A small spectrogram flow-matching model, trained from scratch: widths [48, 96, 192], 26041 training examples.
Rows from block 7 of a small spectrogram flow-matching model, named by matrix and row number. Rows with one number belong to one channel. Each number is 50 + 15 x the weight over its row's rms, rounded and kept within 0 to 99. All counts start at 0.
After each channel's rows are labels from the 100 clips, of 14848 (inputs lightly noised), where the channel reaches its highest value: "top examples" is what is common among them. Only what is clearly more common there than usual is listed. The data: melodies that start on their tonic, played by one synthesised instrument. In brackets: how many of the 100.
# convs0: first 3x3 conv (model.decb.0.1.convs.0.weight, 96x96x3x3, each kernel summed), inputs 0-95
# convs1: second 3x3 conv (model.decb.0.1.convs.1.weight, 96x96x3x3, transposed, each kernel summed), outputs 0-95

convs0.1:47 29 46 51 54 48 43 41 40 61 39 54 70 53 64 55 57 33 34 48 47 48 45 11 42 83 45 85 43 29 52 24 68 51 71 50 30 40 39 46 64 60 33 65 35 55 60 93 17 50 45 51 63 47 70 59 56 33 53 67 38 30 39 99 33 59 37 40 48 46 53 69 47 32 53 47 53 44 39 44 33 65 37 29 66 53 63 55 60 49 52 31 49 69 53 38
convs1.1:56 56 55 65 50 67 65 33 28 36 23 62 48 66 41 50 43 76 51 74 35 29 45 41 59 38 47 54 46 30 78 48 30 43 52 33 71 68 37 46 45 55 59 26 76 74 61 49 61 66 50 67 31 43 11 37 35 72 57 34 55 30 31 50 81 69 44 64 51 44 70 37 44 61 23 44 29 72 55 46 71 66 57 42 39 48 55 78 54 70 47 44 42 48 71 59
top examples: pace: fast (66); oboe-like (35)

convs0.44:40 41 39 65 70 32 51 37 70 40 27 47 65 30 49 44 37 42 60 41 29 34 52 39 51 53 49 34 80 39 48 42 53 50 43 49 45 72 00 45 49 60 23 57 60 47 57 68 43 46 41 55 47 50 34 39 37 28 44 58 42 49 51 57 54 35 56 47 45 58 38 40 66 20 63 51 06 54 77 46 50 56 48 48 56 43 53 58 71 19 63 45 55 40 31 21
convs1.44:35 56 42 49 33 84 46 56 31 55 64 61 42 50 45 84 50 65 36 61 64 49 48 68 40 52 49 59 27 45 50 46 41 41 57 49 71 57 38 73 36 47 50 36 64 35 83 44 43 58 68 48 58 60 76 47 66 22 53 41 40 49 66 60 49 34 91 45 46 71 35 58 63 33 72 30 62 67 47 41 71 56 46 41 24 33 68 84 36 16 67 69 34 51 49 46
top examples: marimba-like (29); vibraphone-like (28); tonic: C (27)

convs0.16:58 36 71 33 58 65 39 63 57 54 42 50 39 31 42 57 60 28 49 36 51 59 59 98 17 56 65 49 54 35 30 42 51 50 53 53 12 33 40 62 34 44 55 98 56 20 49 58 64 62 46 41 67 44 69 49 43 66 42 74 27 34 71 54 32 43 39 60 82 50 50 43 57 52 37 43 59 30 50 40 37 44 41 43 34 36 44 12 35 44 50 43 51 55 47 47
convs1.16:41 43 47 54 60 36 14 77 58 63 36 35 42 62 47 54 53 61 60 43 67 37 49 16 57 27 52 59 61 50 33 47 49 67 58 70 98 48 52 62 32 54 60 45 60 48 59 57 20 29 39 46 57 47 69 90 60 43 70 59 75 20 67 47 59 30 58 28 68 65 75 57 80 44 61 46 57 60 55 52 53 35 39 59 53 53 58 39 30 50 53 44 36 28 34 56
top examples: bowed string-like (77)

convs0.91:66 59 42 50 45 46 60 60 45 47 51 58 43 58 42 50 54 47 40 53 30 58 40 76 70 47 43 35 83 52 60 41 61 52 42 39 37 51 44 47 51 56 52 49 32 47 39 39 00 41 65 36 31 45 55 51 61 52 75 56 60 52 40 56 51 37 49 48 23 45 51 28 47 41 62 53 53 43 49 51 65 38 00 50 48 00 53 47 47 54 53 64 48 62 51 42
convs1.91:70 59 57 62 73 50 50 34 35 50 75 44 63 50 82 38 32 75 53 63 61 36 57 19 26 60 60 64 27 78 44 53 51 58 46 35 85 50 54 52 52 60 47 62 75 68 96 38 56 52 60 48 61 43 44 18 45 50 39 40 46 74 56 62 77 67 59 33 52 37 19 31 24 62 33 51 30 55 43 45 31 65 51 66 40 45 36 57 58 56 52 57 49 53 45 56
top examples: staccato (54)

convs0.66:39 59 78 39 69 20 70 43 65 35 67 45 35 19 63 61 63 65 58 70 71 65 24 50 42 50 61 18 59 55 39 51 55 47 77 40 60 45 70 58 43 38 77 41 37 62 19 29 66 54 45 23 73 69 27 43 46 58 55 32 55 41 51 49 53 38 65 77 73 49 46 58 50 53 76 35 58 46 50 68 49 37 59 54 40 43 38 48 40 80 51 40 29 54 66 31
convs1.66:66 50 40 54 61 49 21 36 63 46 48 44 41 66 42 61 39 42 45 74 61 27 39 42 70 60 35 62 61 69 43 32 63 58 52 50 24 44 60 47 50 68 39 39 47 33 25 65 57 56 53 35 42 43 60 53 34 24 26 51 43 57 54 24 70 57 43 38 46 44 47 59 70 58 24 70 43 23 52 58 82 43 58 85 77 53 19 64 66 32 30 35 52 22 30 73
top examples: mains hum (42); flute-like (30)

convs0.22:56 49 57 47 58 53 57 37 50 49 53 27 55 58 49 52 53 52 47 55 45 84 32 87 65 60 47 50 71 49 55 48 17 50 39 08 51 66 43 42 42 37 50 71 46 51 53 60 38 33 59 69 46 49 60 63 46 73 49 73 70 59 65 40 12 00 32 66 71 41 42 40 54 39 66 62 57 40 13 47 54 38 31 77 43 54 46 53 70 53 51 51 61 63 50 36
convs1.22:75 38 38 33 60 57 35 29 59 38 37 34 55 53 26 43 57 41 60 43 76 42 41 61 57 62 31 25 53 37 32 51 46 57 46 44 46 11 47 68 45 56 39 22 60 34 85 33 35 51 49 57 72 52 35 62 74 41 33 61 35 40 46 69 39 44 26 83 45 58 73 36 64 51 37 61 47 59 46 69 45 54 70 54 53 52 42 58 46 92 44 23 39 33 35 61
top examples: string section-like (51); saw pad (40)

convs0.0:55 61 23 31 43 33 36 60 80 44 45 64 34 40 58 31 36 43 76 57 30 39 62 36 34 36 41 32 50 35 46 33 41 45 62 53 50 52 34 44 26 48 35 36 68 63 44 64 60 52 29 54 50 22 57 51 41 52 43 29 56 67 36 11 27 72 41 21 55 41 63 41 42 54 57 58 46 66 91 63 35 33 58 24 48 50 77 35 58 27 38 43 34 42 34 44
convs1.0:49 39 59 47 50 37 62 22 15 52 67 22 94 61 44 60 51 32 47 39 39 59 36 47 48 54 40 47 74 62 61 59 66 64 51 37 32 43 45 53 59 59 60 56 41 70 44 37 64 46 61 14 62 47 36 57 46 39 38 51 31 58 32 50 32 32 62 63 36 21 40 38 38 48 44 48 28 36 11 63 52 49 30 92 62 42 51 34 41 48 51 50 80 60 55 66
top examples: reverberation (72)

convs0.58:33 60 28 75 57 63 74 49 56 54 54 69 49 15 62 41 59 65 42 29 52 56 69 44 33 20 59 69 46 45 68 37 38 37 50 43 31 42 32 41 59 71 28 62 35 51 53 47 53 60 47 40 62 57 58 48 60 43 49 67 47 53 28 69 64 45 57 69 56 56 11 43 56 49 66 46 40 49 35 48 59 88 13 42 40 33 62 48 34 49 45 53 39 33 21 09
convs1.58:35 15 62 47 22 63 66 43 43 41 52 28 57 65 55 78 38 32 39 59 40 44 64 65 51 69 33 56 73 48 41 42 52 40 47 59 59 34 60 40 50 54 54 56 57 54 72 34 43 43 43 63 59 98 81 57 29 61 43 58 42 66 64 45 49 66 71 62 44 48 31 43 45 51 37 41 28 68 53 49 48 28 48 50 36 65 66 48 60 50 25 71 47 33 64 00
top examples: the note A (93); tonic: A (46)

convs0.81:46 48 42 36 41 44 64 56 58 54 51 54 56 44 46 55 52 46 59 53 33 63 49 81 51 38 51 35 75 51 51 53 69 41 24 61 28 65 57 40 44 79 51 41 33 19 49 33 13 71 58 48 17 42 43 44 46 47 50 70 50 63 47 35 37 32 60 19 35 56 43 00 39 35 61 46 48 52 39 52 25 18 27 50 50 16 51 37 61 49 47 43 35 59 52 50
convs1.81:67 70 36 45 50 31 50 43 45 58 71 36 51 30 31 59 35 40 59 34 49 16 54 28 39 63 44 27 36 52 57 51 59 68 49 41 64 34 39 57 45 53 39 60 61 77 90 56 51 51 43 62 46 47 48 25 28 56 19 51 30 52 21 56 74 59 64 57 72 28 62 72 48 67 42 27 44 51 59 35 55 73 34 51 43 61 30 53 82 54 42 41 36 46 79 71
top examples: staccato (55); flute-like (39)

convs0.7:48 42 48 36 54 51 67 48 60 41 47 25 32 56 39 62 28 66 60 47 50 68 47 48 53 99 39 33 57 51 48 20 36 43 35 53 81 56 39 41 29 43 53 54 20 40 43 38 45 64 19 49 39 54 49 40 74 28 52 39 64 39 58 44 22 29 58 24 61 53 53 45 59 36 76 47 59 49 49 49 38 06 60 50 29 45 56 33 38 43 56 58 32 44 40 34
convs1.7:71 34 70 34 35 47 36 56 40 57 67 41 65 66 74 39 76 65 47 65 63 59 29 56 45 61 74 41 65 40 56 58 36 50 41 62 31 41 21 32 54 42 51 56 25 36 49 46 53 46 31 32 37 47 44 39 54 30 67 61 64 76 34 69 33 58 44 22 41 83 39 68 45 38 45 60 37 36 29 50 82 53 38 78 54 39 38 66 60 67 43 41 13 49 31 56
top examples: mains hum (95)

convs0.79:43 60 65 56 30 45 42 64 53 54 41 71 42 60 65 30 32 40 48 62 56 58 63 49 50 61 39 46 50 99 27 77 54 62 44 60 50 66 76 67 46 54 75 42 61 56 45 49 46 36 28 60 46 33 46 48 10 50 66 48 47 50 36 60 44 47 39 36 32 34 73 51 58 21 36 42 75 64 36 38 33 57 53 44 67 36 48 59 42 43 20 57 43 84 61 74
convs1.79:59 45 30 55 48 48 84 43 27 56 75 71 39 53 40 51 45 56 32 27 62 54 60 45 32 65 60 46 65 31 66 17 50 66 44 60 48 58 66 38 57 16 50 49 59 45 60 63 76 75 52 36 52 61 62 40 48 45 47 42 55 62 90 67 40 40 65 63 57 77 43 50 35 77 39 48 44 29 34 70 39 33 41 37 23 61 40 59 35 39 57 69 83 40 49 27
top examples: pace: fast (66); bell-like (30)

convs0.94:97 42 54 47 47 64 53 65 51 56 56 38 51 31 45 41 50 49 69 57 40 60 23 32 39 58 35 44 55 47 39 41 56 46 54 54 22 21 87 33 62 65 44 56 44 50 43 59 52 37 46 45 41 47 66 34 38 85 48 57 55 57 74 49 31 53 41 13 15 57 38 41 46 71 70 40 49 38 44 49 46 13 21 30 67 63 57 44 55 58 62 31 32 56 46 68
convs1.94:32 62 40 57 59 65 44 87 44 58 46 52 52 57 57 79 58 29 62 53 37 60 25 54 54 44 48 35 34 64 51 45 38 82 59 62 39 61 27 49 60 62 71 47 36 37 88 56 54 45 72 38 36 40 97 39 48 33 54 55 40 41 29 31 25 42 25 45 40 36 77 19 47 54 61 33 61 49 43 55 60 67 59 46 41 46 46 57 41 25 60 37 37 70 69 47
top examples: pace: fast (60); vibraphone-like (50)

convs0.68:92 35 48 48 34 52 35 72 41 46 45 45 53 52 40 71 42 72 29 38 42 30 44 41 49 60 53 30 76 38 52 44 38 48 46 16 32 82 42 35 29 47 43 38 42 57 54 65 77 43 38 42 37 38 44 40 63 89 54 55 68 49 43 41 46 55 56 49 26 50 42 80 21 50 54 61 55 51 59 48 63 58 20 51 60 92 39 47 60 46 49 69 63 38 43 27
convs1.68:31 69 15 53 42 59 79 29 42 69 69 45 50 62 41 29 62 52 51 71 79 53 53 49 18 42 60 84 38 60 51 41 32 48 50 45 51 65 71 34 23 30 73 46 49 38 58 56 46 67 57 75 46 43 65 51 26 44 38 53 58 33 33 51 73 70 46 50 59 51 52 70 72 56 58 27 30 50 47 27 47 63 65 29 49 16 67 54 45 59 53 40 57 74 49 61
top examples: bowed string-like (39)

convs0.4:48 42 51 58 50 55 72 61 10 61 35 38 47 05 34 61 54 52 53 48 29 45 51 46 41 51 41 28 48 32 42 47 32 53 47 35 56 42 33 58 41 59 83 47 45 51 51 70 49 71 44 47 49 35 31 50 41 61 50 61 40 56 33 41 29 48 50 31 50 45 18 45 41 34 44 34 41 49 68 21 41 30 57 50 54 49 82 46 35 00 49 48 40 42 10 59
convs1.4:47 49 41 42 44 69 36 41 54 54 53 80 61 56 10 67 55 46 70 69 57 71 63 58 38 39 49 76 30 73 22 47 42 50 50 28 36 55 48 67 57 27 24 40 58 36 81 54 85 43 51 38 37 36 53 60 43 47 38 15 47 59 42 53 46 49 33 52 73 51 30 52 31 41 40 65 46 51 82 62 61 61 63 51 35 31 52 59 38 34 53 14 38 56 51 34
top examples: the note A (84); pace: fast (67); oboe-like (30); trumpet-like (26)

convs0.48:67 53 37 48 52 66 49 36 29 47 74 60 46 68 59 56 52 62 44 60 50 51 45 53 42 38 44 33 47 46 62 68 49 43 07 46 47 42 45 50 63 49 00 50 44 52 68 49 34 65 29 46 59 28 38 57 57 52 48 65 57 64 69 52 59 51 48 80 66 68 84 67 40 25 31 57 61 34 47 14 34 35 52 54 43 49 53 42 35 50 37 46 47 54 99 64
convs1.48:81 22 70 43 37 46 43 66 57 42 67 37 58 57 77 60 23 73 41 56 65 34 62 60 37 39 65 34 39 62 45 32 63 64 45 46 60 65 44 51 29 41 50 51 35 69 45 31 68 55 41 67 58 67 35 84 59 50 82 45 68 19 54 47 35 43 52 76 51 16 54 53 61 45 46 54 43 46 33 26 52 65 46 56 37 44 60 71 58 52 61 45 26 35 14 41
top examples: the note A (74); trumpet-like (28); tonic: A (27)

convs0.29:33 47 34 50 50 55 62 44 53 71 64 28 39 42 55 56 68 54 57 66 71 34 22 51 40 40 65 41 74 70 66 43 45 85 23 43 43 47 56 46 38 39 16 28 39 22 28 50 53 67 49 71 55 39 42 37 55 47 61 47 34 54 40 62 34 49 52 68 61 36 34 61 55 22 48 41 61 47 55 03 73 26 50 47 65 50 54 76 50 58 60 23 72 41 69 43
convs1.29:56 65 44 49 32 48 23 63 55 57 68 81 60 52 32 63 56 44 53 62 38 40 34 48 55 25 73 73 34 55 58 80 66 44 44 52 46 64 44 25 31 41 43 43 77 35 47 62 29 47 32 70 31 23 38 58 54 35 45 24 64 50 35 40 39 46 48 56 65 56 38 44 61 67 40 90 58 42 44 85 41 48 38 31 62 61 54 48 50 70 71 31 74 53 24 37
top examples: marimba-like (47); tonic: F (28)

convs0.41:53 74 23 56 47 60 39 78 61 45 61 55 63 74 25 42 23 63 46 56 36 37 36 71 43 30 66 72 55 59 50 49 51 40 57 62 99 46 33 65 46 56 56 40 82 63 48 51 59 47 40 82 53 53 71 49 59 44 75 50 62 30 62 62 24 41 52 53 38 36 58 48 44 35 62 49 46 56 37 65 38 27 53 72 52 40 52 23 31 29 49 45 51 41 35 61
convs1.41:57 14 75 57 38 61 26 44 42 55 35 43 64 50 58 56 43 54 26 45 11 47 53 47 56 72 33 65 66 38 48 58 56 53 41 30 42 22 40 71 78 52 52 48 44 70 74 48 34 27 41 12 71 66 22 58 60 31 42 25 48 56 41 44 56 48 39 42 38 64 39 64 46 42 40 29 41 37 45 51 82 43 39 52 62 39 43 70 54 27 47 70 51 53 23 58
top examples: reverberation (69)

convs0.54:26 66 49 68 38 56 57 30 56 37 56 64 41 46 73 60 68 73 75 43 73 72 51 62 55 55 48 70 20 42 35 57 35 50 62 48 44 50 99 47 46 48 55 64 29 67 47 40 57 39 51 31 43 45 49 48 58 62 52 69 69 50 62 26 48 40 65 74 76 57 54 72 52 70 52 52 47 30 44 60 47 25 52 41 40 48 26 83 29 68 60 36 50 63 66 73
convs1.54:49 33 31 47 45 64 42 39 51 52 58 54 57 41 24 35 55 34 38 78 36 43 61 34 32 30 77 52 32 68 52 62 56 38 33 54 65 20 17 80 62 42 66 38 47 33 52 40 23 51 71 42 55 50 36 81 46 14 60 52 69 57 59 56 67 34 66 28 46 68 54 37 70 48 46 38 30 56 55 64 48 59 75 66 59 62 23 58 52 43 30 58 51 54 72 30
top examples: square lead (36); mains hum (27)

convs0.35:43 55 27 45 56 73 41 51 51 40 49 50 52 58 52 37 12 51 72 40 38 35 35 71 67 55 45 38 55 50 57 44 77 66 51 61 08 25 48 73 47 58 51 23 33 54 41 41 23 44 38 30 49 52 41 43 59 83 43 33 48 51 52 35 70 47 74 88 72 28 47 74 32 59 36 43 48 46 58 47 58 49 66 29 68 55 67 35 20 50 59 47 41 48 65 50
convs1.35:68 15 45 25 74 73 49 43 32 43 39 52 41 68 61 29 44 65 70 52 45 50 53 42 63 35 65 57 32 59 36 44 44 28 40 48 62 34 38 65 40 64 54 49 53 62 71 59 17 69 36 50 49 81 42 52 41 70 65 70 39 28 61 52 65 37 55 40 39 34 65 42 53 62 58 62 18 70 52 49 64 63 46 36 70 24 60 51 56 84 42 33 55 19 60 72
top examples: string section-like (27)

convs0.2:56 40 47 50 56 44 52 48 61 34 50 67 63 36 70 54 28 57 65 39 69 49 28 48 46 58 50 39 54 66 48 31 57 46 38 78 17 43 08 41 64 69 46 68 42 58 49 57 50 53 33 46 38 57 77 28 26 70 28 48 44 71 74 00 33 48 48 59 44 43 22 36 52 45 68 29 46 42 60 48 51 58 46 62 52 46 47 27 47 42 43 26 51 26 46 17
convs1.2:69 47 73 60 26 67 24 60 44 44 66 45 54 47 71 04 68 38 49 68 45 49 58 39 27 21 48 64 62 59 40 69 28 23 43 43 49 50 56 50 72 41 42 63 69 63 29 32 41 63 53 61 41 49 44 40 56 46 28 47 52 28 67 72 55 53 75 54 67 59 42 47 37 45 56 74 87 42 62 45 41 47 65 51 27 59 37 16 40 47 63 51 40 53 38 23
top examples: string section-like (54); saw pad (34)

convs0.14:48 44 49 28 38 41 42 31 56 34 54 60 57 54 36 53 74 33 58 59 47 57 57 36 57 53 63 29 63 51 47 46 58 66 53 43 26 46 44 55 51 42 54 43 53 00 38 47 29 52 52 57 43 58 56 47 63 58 49 52 47 49 55 61 40 52 51 52 42 50 49 50 42 68 62 53 52 52 36 54 43 56 52 52 38 57 42 00 50 50 43 63 35 47 55 56
convs1.14:54 69 50 69 55 58 35 72 65 48 46 45 79 55 57 62 31 48 23 70 72 44 72 54 47 38 55 64 48 39 24 54 38 47 56 41 73 67 95 46 40 71 25 35 59 53 49 38 45 25 40 50 48 44 21 59 54 53 45 32 46 29 43 68 57 80 32 15 55 59 60 28 26 25 44 34 49 69 48 28 66 52 51 48 64 49 27 55 52 44 53 40 69 66 53 58
top examples: staccato (69); string section-like (31); flute-like (31)

convs0.86:31 48 42 31 36 52 49 48 34 35 29 58 58 72 60 25 49 41 53 42 69 47 61 59 66 35 56 32 55 58 51 54 60 67 39 58 37 74 47 60 22 48 49 53 60 12 44 35 38 66 60 38 52 54 49 49 67 36 61 63 33 14 41 51 63 60 38 40 79 46 39 60 54 57 64 30 40 78 47 40 65 64 40 56 60 53 46 00 51 56 44 62 51 69 77 57
convs1.86:29 34 49 42 61 51 28 59 74 70 59 52 90 35 25 78 53 43 31 59 49 42 37 55 54 46 71 62 59 50 51 21 56 47 15 59 71 72 75 61 55 58 89 49 65 59 46 39 41 40 46 61 70 58 37 47 50 53 60 64 62 47 29 52 40 47 77 22 32 62 50 49 38 21 52 55 76 38 49 55 44 43 48 44 50 62 36 35 70 37 44 50 55 29 69 28
top examples: marimba-like (50)

convs0.76:41 62 35 61 30 48 55 22 27 42 50 64 52 42 28 23 49 17 37 51 64 31 80 47 47 36 20 58 46 59 63 45 33 49 49 46 51 41 59 63 25 50 77 54 77 72 63 71 57 48 69 26 43 36 66 49 54 38 44 48 61 55 45 45 45 37 88 56 66 52 71 45 77 66 66 53 48 78 73 49 57 84 42 52 33 52 60 61 39 48 42 46 67 70 63 50
convs1.76:70 45 46 40 43 74 32 46 57 44 43 22 28 57 47 62 72 34 38 57 44 66 26 44 66 57 46 39 37 39 72 42 67 52 63 51 86 49 32 24 67 47 36 64 47 24 56 39 69 50 76 55 38 33 49 58 38 52 95 46 38 43 63 58 66 55 72 43 34 18 89 60 55 40 53 61 49 34 47 60 48 52 46 65 25 46 49 40 69 65 59 44 76 34 48 45
top examples: staccato (65)

convs0.39:45 19 34 77 35 51 18 39 47 44 58 36 60 73 33 58 49 26 53 61 33 48 30 35 61 71 63 54 73 55 78 51 40 60 35 64 71 45 40 54 50 53 46 57 25 45 57 33 41 47 48 57 56 66 69 48 29 50 43 48 37 46 35 46 21 70 42 31 50 47 26 66 50 31 46 90 58 70 84 32 23 60 53 49 44 67 49 74 47 39 42 54 23 54 46 37
convs1.39:49 60 49 14 46 65 65 40 47 17 66 20 82 69 54 50 48 27 55 36 47 29 87 49 54 39 49 57 33 61 50 76 57 61 46 50 54 75 62 47 59 64 39 55 53 28 69 37 50 61 70 48 46 43 54 46 21 66 58 55 47 60 72 68 30 55 58 54 52 54 79 36 56 60 40 40 50 26 35 75 48 68 51 34 46 82 30 32 35 48 33 52 72 57 61 37
top examples: mains hum (48)

convs0.52:67 27 49 56 28 64 73 38 45 54 55 65 64 48 59 47 39 50 71 35 50 32 42 47 39 44 67 67 44 43 64 34 49 71 28 46 25 36 54 53 27 54 47 51 12 56 43 54 51 37 59 31 43 46 42 31 68 78 14 67 37 47 85 66 73 60 34 67 42 44 04 48 43 83 41 71 43 61 62 43 46 42 50 54 42 59 52 56 41 66 45 32 45 35 64 32
convs1.52:38 56 81 51 71 38 70 45 67 46 73 56 69 53 50 72 53 36 69 37 54 83 69 53 33 47 59 35 81 35 35 61 50 76 81 57 44 48 74 22 36 49 69 57 56 46 70 37 61 40 35 63 57 56 20 47 57 27 64 44 43 47 19 28 38 43 51 45 36 60 46 53 42 32 41 33 45 59 50 33 66 42 44 34 59 47 48 64 47 50 24 80 52 60 48 21
top examples: pace: fast (61); flute-like (45)

convs0.82:31 65 50 37 52 34 43 64 53 55 32 82 74 18 36 57 77 61 54 48 57 51 59 35 42 77 38 72 67 57 73 36 58 46 30 46 60 63 59 49 43 54 51 36 42 44 52 60 67 50 44 45 52 35 53 54 38 55 41 54 28 46 47 50 54 36 30 50 75 61 48 50 35 32 57 52 56 63 57 29 53 72 64 45 34 53 37 37 56 60 41 49 42 40 36 00
convs1.82:43 46 60 44 58 97 39 25 45 39 81 45 79 65 35 73 43 54 35 42 33 71 41 60 70 43 70 59 33 47 62 34 54 58 62 45 38 24 49 53 63 54 63 47 53 50 61 66 43 18 57 61 46 53 22 54 70 43 62 67 31 52 79 48 38 50 41 70 58 74 35 39 56 52 59 25 14 60 58 58 67 34 41 63 54 34 51 56 47 31 68 45 54 20 60 48
top examples: the note A (88); oboe-like (34); trumpet-like (30); tonic: A (30)

convs0.65:45 45 67 50 56 62 49 53 52 53 61 50 58 75 54 50 71 35 51 45 49 55 27 56 52 34 59 60 19 41 39 52 43 59 50 56 67 35 47 48 59 56 46 41 51 56 43 42 00 35 48 48 73 55 52 43 56 24 45 71 62 49 43 57 64 76 65 83 55 44 48 54 46 64 39 29 45 53 44 60 56 66 00 30 58 46 35 46 40 49 58 39 41 51 41 60
convs1.65:26 43 49 33 35 59 55 35 56 67 48 29 84 54 52 52 36 31 48 16 87 36 42 54 47 36 35 15 59 60 48 76 51 40 52 38 32 38 54 63 57 36 66 55 47 63 44 53 88 58 37 58 73 56 52 74 61 39 28 37 43 67 38 40 52 65 51 46 18 33 69 53 51 62 35 61 34 62 57 10 55 43 45 53 40 42 65 45 28 44 61 56 46 48 59 71
top examples: pace: fast (80); trumpet-like (26)

convs0.57:36 47 44 08 64 59 48 28 52 46 76 38 41 51 30 28 62 50 44 60 48 53 28 30 75 38 73 34 70 54 44 45 28 41 54 62 59 78 37 42 06 41 43 45 58 44 49 48 64 71 31 69 47 35 40 38 71 69 44 41 41 27 52 06 68 43 60 49 56 63 63 31 47 46 42 49 43 58 64 63 65 28 38 70 62 48 77 49 44 64 62 44 46 50 63 55
convs1.57:27 52 69 49 58 60 47 74 45 67 28 39 49 47 43 40 46 38 53 35 33 55 57 57 31 77 51 38 22 38 63 57 56 55 68 33 30 46 52 47 24 38 51 81 32 49 61 56 59 20 58 56 48 24 41 46 51 47 82 45 63 58 28 74 55 45 51 43 49 39 48 63 40 40 28 55 60 41 27 29 32 22 67 40 20 58 51 43 77 82 26 48 51 40 41 22
top examples: bowed string-like (38); tonic: B (31); trumpet-like (28)

convs0.83:30 31 46 46 66 42 66 31 64 48 49 42 44 47 65 78 52 43 46 45 46 61 60 14 60 60 56 40 54 54 66 55 49 59 70 78 10 49 61 49 40 47 53 65 58 38 56 41 06 45 36 59 49 38 67 73 42 82 63 42 44 49 29 46 46 42 58 51 59 55 53 05 38 54 08 58 56 28 46 52 49 44 30 20 26 63 40 32 58 56 43 56 36 45 53 55
convs1.83:56 40 18 74 51 55 49 50 43 50 82 36 53 40 52 46 39 61 61 49 40 66 66 46 75 46 42 60 44 71 45 44 39 66 89 55 64 36 60 49 23 55 66 76 56 50 62 74 65 41 63 47 41 29 50 65 31 73 84 35 43 38 58 46 22 80 53 97 29 43 47 59 73 54 54 41 58 56 37 57 51 49 71 62 46 44 41 49 55 77 59 46 63 34 43 49
top examples: square lead (78); staccato (70)

convs0.74:78 48 56 37 44 42 42 63 58 53 49 56 60 47 45 62 45 58 33 54 60 60 35 84 53 72 44 44 81 47 70 42 34 39 54 09 37 85 46 26 55 46 55 79 44 54 70 79 87 56 48 51 45 45 63 57 44 49 50 64 55 31 56 45 22 44 47 26 47 49 40 09 59 53 59 64 54 39 33 42 54 56 30 61 47 12 38 51 49 50 44 60 56 79 56 48
convs1.74:31 62 65 56 36 65 61 59 60 44 47 60 31 50 43 61 37 62 72 58 17 96 66 40 56 45 51 59 29 52 32 29 50 40 63 85 05 98 49 52 47 34 59 62 39 61 44 78 57 52 45 32 48 54 76 41 39 32 59 53 47 37 56 41 53 29 79 56 49 27 52 60 35 56 47 54 71 52 52 57 45 55 45 69 54 43 41 30 53 43 50 46 55 37 64 38
top examples: string section-like (38)

convs0.38:82 59 26 46 57 42 17 62 43 67 53 46 38 32 32 50 37 45 48 56 38 28 41 44 36 69 31 43 66 52 47 45 57 42 55 38 21 84 29 47 28 63 44 52 41 54 54 53 82 52 33 70 26 33 43 24 48 98 68 46 50 54 48 40 50 38 44 45 27 56 55 69 55 24 70 68 52 52 64 50 64 64 57 36 58 75 48 34 57 36 39 57 52 70 44 38
convs1.38:76 32 36 34 54 47 60 45 34 25 60 53 66 52 57 60 39 44 17 52 44 34 54 66 66 55 51 42 54 44 86 50 52 53 41 10 60 47 55 60 70 39 66 29 45 65 65 47 40 64 68 16 49 82 50 60 52 54 33 55 24 68 40 43 39 55 47 57 60 33 42 17 56 57 55 44 36 35 50 55 66 55 51 63 64 54 35 84 78 55 31 56 80 32 58 34
top examples: bowed string-like (30); flute-like (25)

convs0.31:50 17 69 52 52 41 45 42 61 61 51 46 39 58 55 65 57 55 31 32 44 59 67 49 45 66 56 35 34 56 54 78 18 50 80 52 59 50 66 67 51 51 72 30 82 54 42 59 35 34 68 62 73 35 41 54 66 73 51 31 64 48 56 47 61 68 50 57 65 44 59 43 46 41 94 39 62 38 55 48 60 82 44 71 52 38 37 45 34 64 30 48 82 24 65 75
convs1.31:56 63 50 49 43 63 61 61 38 61 36 62 51 55 38 38 69 27 70 59 50 33 51 87 52 34 82 58 52 58 36 33 54 62 62 27 51 82 26 56 49 49 64 54 30 47 36 45 44 64 46 40 29 57 49 85 47 77 43 41 25 65 53 51 30 23 38 36 40 66 83 52 43 60 12 37 31 61 41 54 47 41 47 44 69 42 72 48 65 46 46 73 24 60 43 49
top examples: staccato (80); rumble (33); saxophone-like (32)

convs0.27:39 52 40 28 53 58 64 56 61 61 29 71 36 77 43 36 75 42 42 31 50 37 35 53 37 60 50 52 39 73 51 49 57 42 62 26 27 44 27 35 56 43 43 53 42 47 46 39 66 21 47 52 39 52 67 51 69 49 36 70 40 65 60 61 56 29 60 56 76 61 21 49 35 42 59 76 19 45 61 55 69 43 56 52 48 41 57 42 46 07 57 43 73 02 28 47
convs1.27:47 33 54 48 47 49 64 58 32 47 37 35 38 43 60 49 46 42 49 59 44 26 74 43 49 38 56 51 48 47 20 37 65 30 63 44 42 61 37 51 27 47 47 28 32 54 78 46 17 44 56 53 07 39 62 50 73 21 70 34 70 30 53 69 50 77 16 55 52 25 39 53 57 65 55 62 44 61 47 38 45 60 79 22 40 46 45 62 65 80 58 62 51 69 33 57
top examples: pace: fast (62); trumpet-like (34)